config = dict(
    arch='poolformer',
    model='image classifier',
    dataset='cartoon faces',
    train_examples=101725,
    image_size=32,
    crop_scale_min=1,
    horizontal_flip=False,
    translate=0.12,
    color_jitter=0.1,
    targets=['hair colour'],
    num_classes=12,
    norm='layernorm',
    norm_position='pre',
    activation='silu',
    mlp_ratio=2,
    parallel_block=False,
    inner_norm=False,
    drop_path=0.1,
    patch_size=[2, 2],
    depths=[4, 7, 4],
    widths=[80, 160, 320],
    loss='cross_entropy',
    init='kaiming_normal',
    residual_init='none',
    optimizer='muon',
    muon_scale='original',
    lr=0.013,
    momentum=0.95,
    nesterov=True,
    orthogonalizer='newton_schulz_5',
    adamw_lr_other_params=0.001,
    ema_decay=0.99,
    steps=9500,
    batch_size=384,
    epochs=35.9,
    lr_schedule='constant',
    warmup_steps=190,
    weight_decay=0.04,
    adamw_weight_decay_other_params=0,
)
Rows from block 10 of a small image classifier, named by matrix and row number. Rows with one number belong to one neuron. Each number is 128 + 24 x the weight over its row's rms, rounded and kept within 0 to 255. All counts start at 0. Numbers have three digits each.
After each neuron's rows are labels from the 100 images, of 14848, where the neuron reaches its highest value: "place" is the part of the image that holds the peak. Only what is clearly more common there than usual is listed. The data: cartoon faces. In brackets: how many of the 100.
# fc1: MLP up (model.blocks.10.mlp.fc1.weight, 320x160), inputs 0-79
# fc2: MLP down (model.blocks.10.mlp.fc2.weight, 160x320, transposed), outputs 0-79

fc1.164:124135138121106084127121168127102148100134165125116127106148130134109086152134095082109118117154145135140151117122128094104133145097104114127124121150163160136130152169082112132127109125154135106108098126145105142057143106145139120136163112
fc2.164:156135072090098112123124105140148148091121138099119108131157139153099115168129101100110156119130132155153144124137135093122135100115159120106146129117100146153142164087094151122134088117150170163106128117102101135067140064163146124149137147
place: centre (57); middle left (34)

fc1.122:131113134135130125107197150139166144150150128112118109102119126155090143144107138153114123127154153158178148096074156139134155131119095124144138094081107154116117166127128130163122147150124155144183172092133079126142123132122094109123113096
fc2.122:113129125098108117111102136129131130158133119123132109073090151142112095107131172140099136111153118132136115120108105137101058156174145109179149131146167135111139136137173147112138153109099152106156157109128107134164134150126102122128131094
place: centre (48); top centre (27)

fc1.84:132122128148133169159115100129123146099121118115149168125127166131108114173119106115146111088147160136127103108144134147151171092135130132133131121129152175164130091122134120099134092177117141141134105124122142062165111136096124107154135111
fc2.84:156121129137113150177128108121131106089037111107137146134146098145176162170152138073097127118136137167137109147086135152150088138133154143117141109129121180161103115095090106136143164148133174110158136092088132151141157112108116125143119123
place: middle left (80)

fc1.252:093107134144143154140124127123105141135122109132143139145133126098123129139130134092126150137109149130173102116101143104121142110148116110116190150105112141122118097113101121134109147109119131099164136125107141134125120091087164137159161180
fc2.252:128128113149136144107135112157112128130107145136153159134161115121135148133124113104116116146147102145113081159106150091149086137138111155089136154100110156165131127111111097140129157127113075074118100133124107115125108116124132106164172169
place: top centre (35); middle left (34)

fc1.6:095125153151101130086201107151137131106108174158167084070109156143124147139144121153114117159093145095099154146128148161128135151094123103137129105159104167096175129102172132126123150103167106127116143110193136120139121182140177131102097104
fc2.6:151140152126120144128120123101102100134166147123112127129104131151128155117171123213103106150111138141090112125152138152110165114131123103165122111132142094146160117157114147126109144123169123106151121163126125150110105149152104126141114091
place: middle left (36); top centre (25)

fc1.1:105123113155088095116118156147141114142139152141151143129154099107128152145125062143141132114082106138145092125108131143113128170091126119130121146119130124176149144080151131120105096122144136116113142135153106090084123086128182146108117130
fc2.1:162087106141109152129136118127139067116122132125122086154125133134134144140119117150087112197153116146127137107110095127113111111140117082182168121144134107133116087120137110146123176122136145207102133121128113135121173140163134108118120104
place: centre (48)

fc1.201:114174167128120113101137170146120101112121128138106123115100120112101138139177150123145074107073112131170113141101127136095134139117110133152178098159100136122140126055134114147157181110123140126159147120123113112119116097121149122129103146
fc2.201:095124154143129134100164146136139109114112129151121141116118126106103123155176136159129106148102125138132126096140150131094140155133127103131121135124132078135125108113111128123163174150128084139125128102076158133116119108134107129133105119
place: middle left (52); top centre (27)

fc1.287:112119127125142133087128124084110102128127138147169091127113166110153096151131150087137077130122095113151100122127127114148100164114130110148117115161112167092158132135129123155157143117129158101164133096113096114145161155139141137118110172
fc2.287:134127170122152140128123126108116101159146174070132155093130114129156118156165119150114125129122102111161149127142162086110135117150187134150178089122147126153154100142087122180138121101110157120104135113140130108107144147160153125137120138
place: middle right (53); middle left (36)

fc1.154:109144162126140127115172114151167071124118150135116136138154127101148109096134138099134173096114133167113130119113093104080115169088113150126130121107111160097146127168093124152105123129101091102105128182110112131144117121080145095148112118
fc2.154:121146151097123092073124140163149079122125181121116107145137144082121102137134126114119159106151147156143140095096113136100177151086089143096129093111118150093160115173108101139126123160122111098101168151094094156131092139087154107113110094
place: middle right (52); middle left (26)

fc1.167:140110142089110150117179160149126155106125115172124119136122110124133126094148118120161117130143141158147145130068127100141141172149134132127108153158134111153132119109133128168140110087133119082094123143110102190124135115133179118105109137
fc2.167:139125115125113129115140154129107164129117143128109062107129099126136148151158106129167114134155144150124128151152118136105172078128099134142128150130158103109113136121118146112115150143132120180133084109116093175116111113138133136113149116
place: middle left (48); middle right (30)

fc1.156:073177163136124102140133110121138161089127104139133116130160155101111140164128119172162127147138113158118143139116168145124094158146104142101135105121127143128117154105092137124129113121111136125110105149156124132098143151088179115113119124
fc2.156:118107151119119086165097135118134164111117143084133171174123149127126119142121164149129142159097097142134132141127147164114071138164174118123133127083128076162140110125097139157122103107137129115139102162107120130110111153131141118108096130
place: centre (58); middle left (33)

fc1.47:097131155110159128159154152128140153135106117135123151090144112137130098086152077135118137155091130112125107087130122121099147091166105173127148123121132177091113099135084123142136122122107113137128146118154140111115121105133182109142153173
fc2.47:121120135102133124132139150122110132136043101136140162132145099129136111122181110125123126151129112151135126131115114108106084167170130171101132159141134151135097123117107126121154116110119134126118172126143135094116150112137177097120164137
place: middle left (39); middle right (28)

fc1.69:125121116183126115126086157139140118148118115130135137118123130174075115094116102130136102137084089142148120146094121128085168143163138127130089112138159142170149134158087068147158165123144127128127129080160116127133140135093171143086154123
fc2.69:147140136109089100117152143136120126101117146130140093076166152179092117120119122134178115132135151105145115134112133112142132077138174126168107105145144082145144118135115135124148128111170143109125107116121117125135104119131120165135136131
place: centre (66)

fc1.243:116119109128170115116158130098126130187128102114145127130156144084156132124122117111116171116097132142133140108138140130114149130127159127202153125099117167082136106145100130114143084142151111131123112114102129105127144090153164132117114099
fc2.243:140103172139130172108142111107093121161083103102149149157111101129140115142150135113084141135109148133126150116138099174129169144199111138123169136149152162111119116119149078152112097142129148145120111131122097093101152126158134113097191105
place: middle right (41); middle left (27)

fc1.272:079138161153147144133096134077132121151140149109151136096104103147106138131143125103108101105172125136113150131141142112155144148143166077142120139148128143120121132108144144159147122078127127107115148139124123107110138158079128122123136097
fc2.272:120153108157116107096063113123105152153151109121133079131140109111137115119106093164134173098152128142097129121151185164176133114128148098064116133139154094126089101072134154149130160118128129116132160130107137141095165132114106130093101162
place: middle right (52); middle left (33)

fc1.16:100170135102099119123104123145128122137110154134094155127157159101166105148142084116121145176119143107096121130150158131110089100145128170091145106137121140127102123105097143108173101121095130100156131115150143128161189127118143117133178131
fc2.16:115129109109107096100114081123089142135119131139119114136155132135127107147079109157147109155166101122146164106129157123105170108142126115160144140113149091131099199102134182114103127115134106158132107146094131132126121130123141113116113133
place: centre (71)

fc1.202:104101187150154114195153111144132099137137119129096151115126151119128123120144140116154140119093128142080093117119116114108094104114104125125086105126112141084173123096144109154124128106098149137136113126124154115081132161129165110141150135
fc2.202:121140144150122115175108107139144129174122118176086142077117155118168128111138139113112116141108123128105127111116151133124093130101048147108135112115113137141188122124092153141165132143116100158152134127132146126119155150081141157127111135
place: middle left (45); top centre (31)

fc1.96:163116128191103081104145149117123153175116106096136135100120095122154149151136182107151154146138107139090114147098170093138155158146151142141125151130141128141147131141130152110118123116091134130093108134165068126103115149110130147138143100
fc2.96:115104112143157104119121125127101137123095084107151117125148130110129135116116112096130181118127137133087165165120088137110134120134215129162123124139123136123119176188140096121122132127155106120123162156106149124106143101122099125111134115
place: middle left (40); middle right (34)

fc1.99:129102110112108141080151138144121121157120098156125141054144132165132114159129126135141135131113164143129107080135105127159116131098128088126166140130146157161078111129147095125146097094153134154123103138143150148154142111142093115140117117
fc2.99:144146137136104122111146131134073108136161133134159105083123116103125137163132138131166160151161146110115153083120125094134160071083117135115132128137129132124114108136136088114122121114146096117124149114139172132152098116106150127152139135
place: middle left (47); centre (33)

fc1.265:104124148133124089116125147165102147107114123132132139121158157145169138085136138103142084137149071112123139137104145094142148155102118109118097093154084136129155181132111138135136122161129125123163139112133146136116099102126113171110153112
fc2.265:111127114101141146107134094151078124104111161113141157104148091131129116135157180167168088088102142122119126087197133106127142162111132096142110140163136097129115118125120127146097100105160154144123113122113128127118130134137153167177172091
place: middle right (44); middle left (37)

fc1.46:115145106098109133112163140168142164105105112126110093116090118132096135139091108125116135147076112151143126122146128121138084144124198133130124149150144131132143202154118121139123126091107093115149145120145128136140112125119114175114142128
fc2.46:136130172142126148112148181110142106152081100181140107139131115119113153138120137107153127129098130184135135139090124128138088141161214119134130135137166159108126120114143119107095105102133152112139142104166116101136132129120151099119166112
place: middle right (33)

fc1.9:119129154108143164105149111128135098100150123138131125146143121171137178146113125122122148097147136097118144141112174102108100162106101122125157131083151176129180100132108142110195182136154133145134114145146070092123126117156172127075079124
fc2.9:111105095106115127101121101121125103093145120100154134122088103150148126145162137157074126116111145105118131109130091143146074099120143151118110146051110113129132104112105156119116166142122113127147136174146123126122156129157099092099103116
place: middle right (34)

fc1.76:081103104142142125175190119100092117155141121148138156104157091114104129120079106121148132130099137130137081098101155126125138119131137110117143173144169150124152134144149139068105122109121163129174108150106149120114127160112110123115168115
fc2.76:140126130124150141120159118143153108136101130151117156165116109118123087135095118135127161118143121136132137106106166143105120127133103158121140099141130094151125110171144165114146107162125136103133145155116125131100077131147118164079123120
place: middle right (30); middle left (26)

fc1.224:179119115149113131126139141136109171119138158201151102095124113132148112126108102123113146139124148178116122158126155142111096184107117123109128160104182151138132135162150115104151148111130121145133093085099096118107157137124103144106121142
fc2.224:140174133109105145122098140128144131133151101141116124138115107138134120149119080121131148115151173145154129149121161128150148096139117118115083147094161066169152115134155094091147104156082126140122143130134128068104164125133108119115123143
place: middle right (56); middle left (25)

fc1.250:114125091160130175139124133182133119148096105161123121120121122134121104161121112134103081153132118124135129148149111155113152162122137133124111140102094104117117139126145144091111126141136150188115137105182133095142146136084176163162127183
fc2.250:118094138128134147127106103129093099098154122143111164105080109134159129126163138113135057141161172101136101160102130135093109090125119158165131134111107100172146152140137135162164125145157110147126151129141083123187126096127139164130135126
place: middle right (59)

fc1.129:135142129130129134105134130148067136101087152118119129099141171114104123107089150104115085118099124129116133126120142104128140129115151158135134109156101140119126155124152153119124138103128097111157133142138121158166084112116177142174137122
fc2.129:132136145142149105122149123144118152100079152121146109101162164082141120125127145116138133106101126143127134160180135127104173149125160165129129105114137077114110150104135159110124116145139104084126112121094117166157107103153140133160089125
place: middle left (55); top centre (28)

fc1.89:105121174128111104154126127133104185166086143119142120138156144135139096113119125158144144111103173100112103114089100105078088164144130123118124143126107132139128090121149140161147133095124083146140144137166108137119169148114129104134171122
fc2.89:102168157136139110143092127135121128131080084114141131152135147163135148135158132113139141099168132135144099127126101114138101137105086130093133133107170186136133131135172117085143136093104134131132134144162114077086167129135145117146149103
place: middle left (64)

fc1.0:139101157132091145135122141097099141137146115150147123099129151128118129117117105088144126157179087145093152125147087135091116133087115126098176144136115158174118163108154121134123131146145125155078088077149114129153116128079153158136106150
fc2.0:131155151139154177163141153112110108118147126168103126139115117146136121092133146068142128150105099131153183126127078117141132087115140112130125136104135117156117156096148139131141117116121142133080087125159111146134121130163136151105158134
place: middle left (28); top centre (26)

fc1.298:117127137110126136167153146126127119144093139143102138116153110140183138125150098087144098150163113165133133103115149124097079181113111109116128108132126159130120136165133092143145109126170137148118142139087104110085103148125139158110077103
fc2.298:112138127113124151119147123120070121134123124149156132135114194070123121144116145114144134111087166133116131136105133107147131113131154170158096138151122115134105065108084110152143117098121118148132100141139142092083132131119115102158083140
place: middle right (66)

fc1.235:075120119121135160103110123124138114085144113114152132104115062139110174096152137135153144127155126122102140157121093117107120175113097131126119096129133168151125133136123123094097108145137149118093155144145138159094093112156097171089142152
fc2.235:124114114122139106124066125122089117133127126142104136118140103117082127093102108140149152129133154142111137167141119085144140127138139139144090135135145127113126115140151168146098110155143120118107146127128121160124077099141121095141137156
place: top centre (34)

fc1.63:118141153104135146145112160093125089158099153093107139145128127098116154096093091130130110101132148153130137116088109140152133123116082165112134137139076169157130160126120161154123104127151128116169156117150163147114115145104110158132147106
fc2.63:132157094081136158130145147121110102114104122138114129123134120131117100115155088067129190127110114134141153159127116071163095169132106121126137171152123127153127112098166113091129111076164165110132124103121120121134127086117132108147131171
place: middle right (45); middle left (35)

fc1.163:114120177102162138159162160151137113101169138119119157147102094148081103117129146137102145129141127139166156136130118107133139117099100159087110158145135153114138208152105123139136141129114144113121104171170118165150130168091097095107155157
fc2.163:123126094131135163101120124122160126120162146159122108110128086137110106117128085129115145154156159122157146103132144102141119104130161128126149170101145110151109132148159160153153116152159144175120111119181146162163148115107099143122152093
place: middle right (52)

fc1.259:119179107146109149149135126166145101157120116127119101114137143156128166131134100106117051097143134130129124116096125141163125131118133148141128135123115131158116140125110155098111122142163148114156106166130154092110151125134091152108147095
fc2.259:139159107112088151108170145160150125119091101103103098124130122151129135114133116147110135097131144098148108096149145154140141108147129103118131127150137117134152116136124174107086123146147114097122135161154117134123156126085077117101090126
place: centre (44); middle left (26)

fc1.7:136162123129094164123123163111083111132127123126155137124130137097144104130100167096118109114161145102101114127132109126130126183131135139142143111124132144153113104111129095148142097099106148070117131144117114147162094113129143117135103180
fc2.7:155109118137139159129139137150095124134133151150142080122138150129100123157077157123078101129143162127091129166139149102127171104108119141177116147102132082148121131126120124175108166132150104129157132135108097179189102100114106143114101125
place: centre (57); middle left (30)

fc1.125:124132141126116116177138124141120147096144203116125096161157138093122127121137123115109106100115117144148092143086182096145165132125113156136137165158096122157146098110104120121114146129117155107135140099163149124136170120099163141116142135
fc2.125:114119089124131121143089151133133127100127146103105130154172140159137123108139139119115114099139121137135104129131178090149108089115106131145100160121123132144126142131109076127089202093126144120125140115135123141136140095099122153134107129
place: middle left (67)

fc1.87:135099168116148096160186155118135114096133099142115136115129118117113127128128131123126177165090134150113126102134090138124082136126156144112077114120143145109132144138128135126163140104126145119118136104100112134125118137139142142167158128
fc2.87:130099179149144131110130157120133141123123156156118131097100164122146178158176117114143143173117144133155140115104108156118117147110093151085140095110146159106134137136111137131167103145152134123137136084141094111132114161136139173115157106
place: middle left (36); middle right (34)

fc1.269:100156148095099149196173113200117133124145096142091095139145139106134127136106105122110146134117141184117135109138102130130111138086130135159146132147120160067139105160139091109133128102131123117093113121143140152134148104110136106095152110
fc2.269:131120162117131133182175115141127104146082079139114114175138146121117126131101113105102116127110117164106147132123079138144108135117103128082122130133102160073142116130136092110119137142111139124106149136139137128157180116122158105104144130
place: middle right (38); middle left (27)

fc1.36:109153125140117122153108133129137165157138172094169178082100115122113129134135097140130147125096138111129122071116106124156140117113106147155141120102123128126147126144142107139145133145153138068095097150120094130126091104170125129073131117
fc2.36:114137120132113067120107113146129128103095095120123115135133122151100121171105148157091151140144100127131114165147189127090168115130101122098152128154176163174121141090097137167152116157114149096081162123112151158132115151148138107144098150
place: centre (52); middle left (39)

fc1.291:123143138162117075111136118132114156112113145156114170129105139112146142124136128125114103123110110111130086124116111138105082180114158104125122107138100133131141148112138133132166108152101134163137123117127140118129137171143121110167121126
fc2.291:118114129091091072105152132078096138143181095086117099131120132136090131113085141156147132102153096109132117126149098126086176113147146153157114123120119124147112150154163118152154159100066119146130114131128160093136153138147127112161108113
place: centre (41); top centre (25)

fc1.26:177159144145109154089139129117141150151132141140124152102105094155110131139116122093152133134136143091104140123096118096135115138150150116127087129088164131125130107123141162093112102122128140134157101137157107114150103169114094121159119163
fc2.26:082143112119140111143151119115122119117152120173109117144113137138158132125132155071098150105129142118123121134113129166117086093124151136126118091102141153119153100148187073153126092163104165099155161141127149104120117133116123123131120127
place: middle left (55); top centre (27)

fc1.247:124131142170138125157114138142137100104129105107123113110146103149108118170132142147131104110102109135109105106109090104135159069122143121139136102161077159120105167097137142140118100123102169151155164150094106068077138124121182149148104135
fc2.247:137141103126152143110118149155125133111123095097081136136172161132144132149129092154100099139119138143145122116146135112171092106143114130133122119135071113119176101094099135119119163100115161181137165120116109155159124116135143125127098132
place: middle left (49); middle right (27)

fc1.50:140122139151137115157135150107098168137115134098137131089128142160123118154153131131136135178113102132157140134139169171116062100062216141129118137154153113100161153090141107117135130097118119120115108120107121114134100175145138108115134113
fc2.50:132138142161135116119150143122105179157088120129154139118094128143103143144169144092165114139153109172154159120151152154131074110065195141128115142105133107104141135064149097098134081156121104125108121108134131120152130140105116146104142112
place: middle left (57)

fc1.70:140113157117106113141169182102128152137110108124078113177103134142170105134116135162119096158061127124107162164120157147162150149115166146105094100134153143117167107089093122146135150096120114123119154133155135155095114138128138137130174115
fc2.70:122102149138116101120130131130129167141096113102108118144094171170126121126177142090154072144116094121140145139111125138147128155097140131142168123172112165125123139099119092135116129109142147152148138144149080149079136177100156151113152112
place: middle right (36); middle left (32)

fc1.58:142154095136127160116155100132150185143136137118170171099105161117124110142132110146120126120124140127111106095136109140135110124099161106160172116120116137140142082102132173133143121135106122130113149105099141096129124150109156144090171128
fc2.58:122147116138150138108103113128154127114175134126138115129150146102148147096117084137100127109177104168158159125195118174166108131152138134159100143119107127104119114111146132129140123112140119151113162141143091105162163091081140120106095116
place: middle left (57); middle right (27)

fc1.218:122161130118147146192134141173159135141126119138104117167151138080143106152119119114119135154119118113167153119115054102121139097097092115149123086117123138121143146127115122134144118091120137109147127135135143105120123118141119138115153130
fc2.218:127120135129142182185130128139147143145074119131119155159114095089134149116111115097141108138132133131132114148071086116130137139148095101125127132107094151103132134058085142136135140131105116088123121131107132098114126119163146113117189114
place: middle right (45); middle left (28)

fc1.214:100141105126148167133114132088097121139132093101133119155086166112137173084074148116142176158145137077138167163096129141122106162130148155129131135152109128121145109105122075122087102127117112136115107156128164099144159154097158110090137115
fc2.214:119131146134151129104121140094110131139156123126116149188086146127176111103053137110169190110193100092136148147102098146134095171115140151147138105116121090176120077110108151169105142128141117124125137153136182116133129141121113110060122118
place: middle right (50); middle left (31)

fc1.213:111115135124116158094123106140134155114119110107127119147115133133127094175088147096111097125140129161137173120124129143118139086135138134153128148141126144165141146156106116161128070153109110171141097121090128101101085114143136122149075158
fc2.213:114124118126156119073125132130099143124134120113145121116118109121159094140133162143093142152128134136164130113142132126119111117121113092107119106183173135152089142095128110156116101139155121121147123124123162136137152086127105132111107134
place: centre (33); top centre (30)

fc1.25:091160106163133147079186074138107151142159096098149134129102139123144138120167153166143139134140092095134147132108142133140131148084125153114158153119137117097089137072145155139137085124117110096095135140152110098165139132106158154120141114
fc2.25:136141090162153144118138103109093111116182151115149133095118159130173110111134129184115134139143144096123138124084121103140142131170128148163138116101113081130096128122097095172113150148110081141153117159079138160115162112160118127121121076
place: centre (44)

fc1.43:142125147120120133155133148122170133115137130138126152156153126144109104130185169158092144071103134131150151093149101144165125127152091139138136121125117121138121156129125125100104142102121111127116115069138117164111111118143085074137188088
fc2.43:103119107168110137159116077151115139133100125066131136110136109095191108157155126140142138137153147120117104113146150125127095150135081136096155121117144159125116146093112157111110157158173160129149129130147127119117171135122115137129118112
place: middle left (47)

fc1.88:165095185108114157146132136144088117099096125085151141118110111125130113124110105122130131151123102133139129129142150145093135112138135127103167093149152105112136141130112112112137146083117118157142097131162109139150112148114149105100160135
fc2.88:091117150131125131064192118112125128145076098122149155142127107104098146085119099094156097103145119127148109136148124129125115149133183120137114112121158157093118119096160106092105118125139147122157076147134136131154142142152124136119176125
place: middle left (65)

fc1.311:152148099124132108176108110142134175163127136108163136100136119138138110108150081057107131121140111107142143179129169083155158188110121141158173104150182145138107179158117173127134127129151103099121137102159111081112115151126103122120118113
fc2.311:146161078136102133143137140151108168131170108112157155148137121153114104120154116098114132109114132144114163174080184126138165156139162143148124108148139104147109161109123118157121119110088121104120132122127115081129167130120094158101135151
place: centre (49); top centre (32)

fc1.225:130093091135156165117151101129118136143104144141131146117103120129126121136120102126151110148169156159144133128122100135148160167086116164194134127131124133182087143150160142153120132103121110124138150060144129156104139087102135191147134120
fc2.225:183111104097136120171106188131144140070149121099115134111122096139144115157136137187092157152146140136106096158142150120145169112143100135152098150125133095095126121193143111158107140124125133133120112066107121145141119135123118123127112128
place: top centre (69)

fc1.93:099142140157092164145096104076115135130068112126120144136118164124109137138151107151135071129141132135141156152089160108141137109093151120097095118105126110101121093112131172134132146157088107119156147113124122166104132183112174138089143116
fc2.93:160102134114124119159141086140157124150108115108149123122140130120121122135135117131148094176111123106100122122152151111148081048093167109120148113158107110116141132088140108118147158133108112131149172101098118126153135163114129121117105117
place: middle left (72)

fc1.91:110138188116113119125104142108199137123112125103128104164113123191128123139113135105144108122110127155129142119129111168089109154204141089097137146140154114080121135093079160116121122140144084135123113127150143145115115164151127145134179104
fc2.91:114137147121133153105120085116148073145106142142118131150100157151118144082138120088120085137163145118171148112064124143161134143158162097154146109112105137159134154177077140110149119135140134161102179135135098120137117151122147136122086109
place: middle left (31); middle right (27)

fc1.72:092104099165132138119110146152114139137146120101150125115128190165130112094123114137104070129139157125118103128119150153136146151134124148134124135128157143113164139112176168153128154156118113126137173113116145073141132127160153160114151100
fc2.72:134150102131100100089174103115110119128129086076152128153118110123084106071169120159134120126117135140155089097173138150152153137101140130102115123126140123156106146102162124149116135095128140117138112119132122150167154192142139146123109133
place: centre (72)

fc1.137:173130156130147160135093133087178093129107147153130147153107103141108137109083138094116169127141135082116149150120134115187132163115137123103154133125140138178115122100119158132120132138140121141143124158153147135151101132130134133109121147
fc2.137:128155126084093131112088129125136119127089125136111137125131122126119093131131107094172156118124111118120115177085088104149089131122187116136145123141121166092101122098155153134159104125124122137141135141141126088114108126137088128086172125
place: middle right (47); middle left (36)

fc1.2:132106162109183132116127148114130100102131078116187111101157128139133114124074135101085168134088114166117148138114097116127149146131130119109137151142136138076108153171144133155133113101117115126152123150127114148115143155097129138102091126
fc2.2:173103113104117138119131143139130146099173140174093116137133144101137127132121119177116117115154121123130188112130097164138098103116148109162104138101112075103138100154073143140138159151106108164109129119103144155152128145106152164136139106
place: centre (46); middle right (29)

fc1.258:126119159117098124152108166116150140112090157154103122136148130137109142111138094155150069119124118097168149097109154098083135155110066119116158116152128131123142101128104144144082118132131104136129136120159118101140128111135134078151130148
fc2.258:115122101118084105157129113161149152104155164116130128109127166128124095081124161133120104121131110102142121085125137128119149111085112111156171127110112149132145140088131133135096165110129144145143108120085120085140126091098083110128082142
place: middle left (59); middle right (25)

fc1.5:127143165170150126148128127142148146136112136102137126117149147139135099144167127095118116053094117068120140130087137090126156155100124103103127130121141150113160146070082150170096138177119136124175121134136104116074149121118157134103134134
fc2.5:162130135174140131137161159157114139131088132108146140133163125129118115121146104103124097113090096097135104118122121098144096104140132107116124148139162114101156139104116125099070141133121107160116089117080122158102168113108095103118132089
place: middle right (74)

fc1.305:123142149117092089143138171109110185101099143156129124147145120097113122099116106142153103117103147129128166150139128108099104128161118114170131092158134167114095156122131134095138128148139129132146087160089120122095149125123163120154118125
fc2.305:140099113147086110142076150124137134114168130145110112084109170105126156142121116110120116129101148125136156126145131095110093157095120158111128120161140171095093153097166148128189164162130110157148104133130105130126103107086156104100120100
place: middle right (51); centre (44)

fc1.256:103157146137136152150131125114120146153084164089111149183148091134119093149149142110124101113086123164131120088130121173143126140126076107136139073102146150128131143147110130133110156143118139101105103117100161109126119147131113161158088100
fc2.256:117141112120122115144156104118146116130121101125125118157107099120083114147163145172081111087134108110123124120176116097152160126128130088144150089152148121135169112142129102119163143136131119156097124122143137137149157175132119108122106101
place: centre (59); middle left (41)

fc1.177:124113161137124126123151150124145134123106117169110125107140122154135124098132084180152136161138157132112185119136139102115120132123097143104166129172106149159125149123149106122129095100149136140099089121169143144088112142155138147077107126
fc2.177:123115149140161050130094154114118111101145107150120118128092092163177136082158162202129133127117184127121155135136119125144152139164138164143083133124105127152115105133171098154109127159129115156110087131132148113162141143161157143106127097
place: centre (53)

fc1.223:156128133129138162139120133118179173114119095152130136139119130110106138118134080132096173146062085128163127176118101096077139148133129094115110111162182146143145143124112117116100131117147123114132132117121126151137124137121166117178082098
fc2.223:098121117111138151138106126155136115099157191141133143152166161150157131128158151132111115117136104132167113151107088120083130114116137120142165129125114131164105138163134131122155121133128121120131126127121095165144096145130145121123142064
place: middle right (82)

fc1.158:110163124154135107133141102119124113173109171146146148127128161102114151137103160152170137129103136122118116104117126140140125072127138115143128165142125186133119129131134145112121103148081123105149141122136114143107134142103180124152108127
fc2.158:144165144130140109058101135115175122173100155114132146142139123097125149128138143160110150141132115108152140128122144109102140113143115129103093164132140090128137122139103121100150099138105108117107129147154138166103116151108152117174139103
place: middle left (45)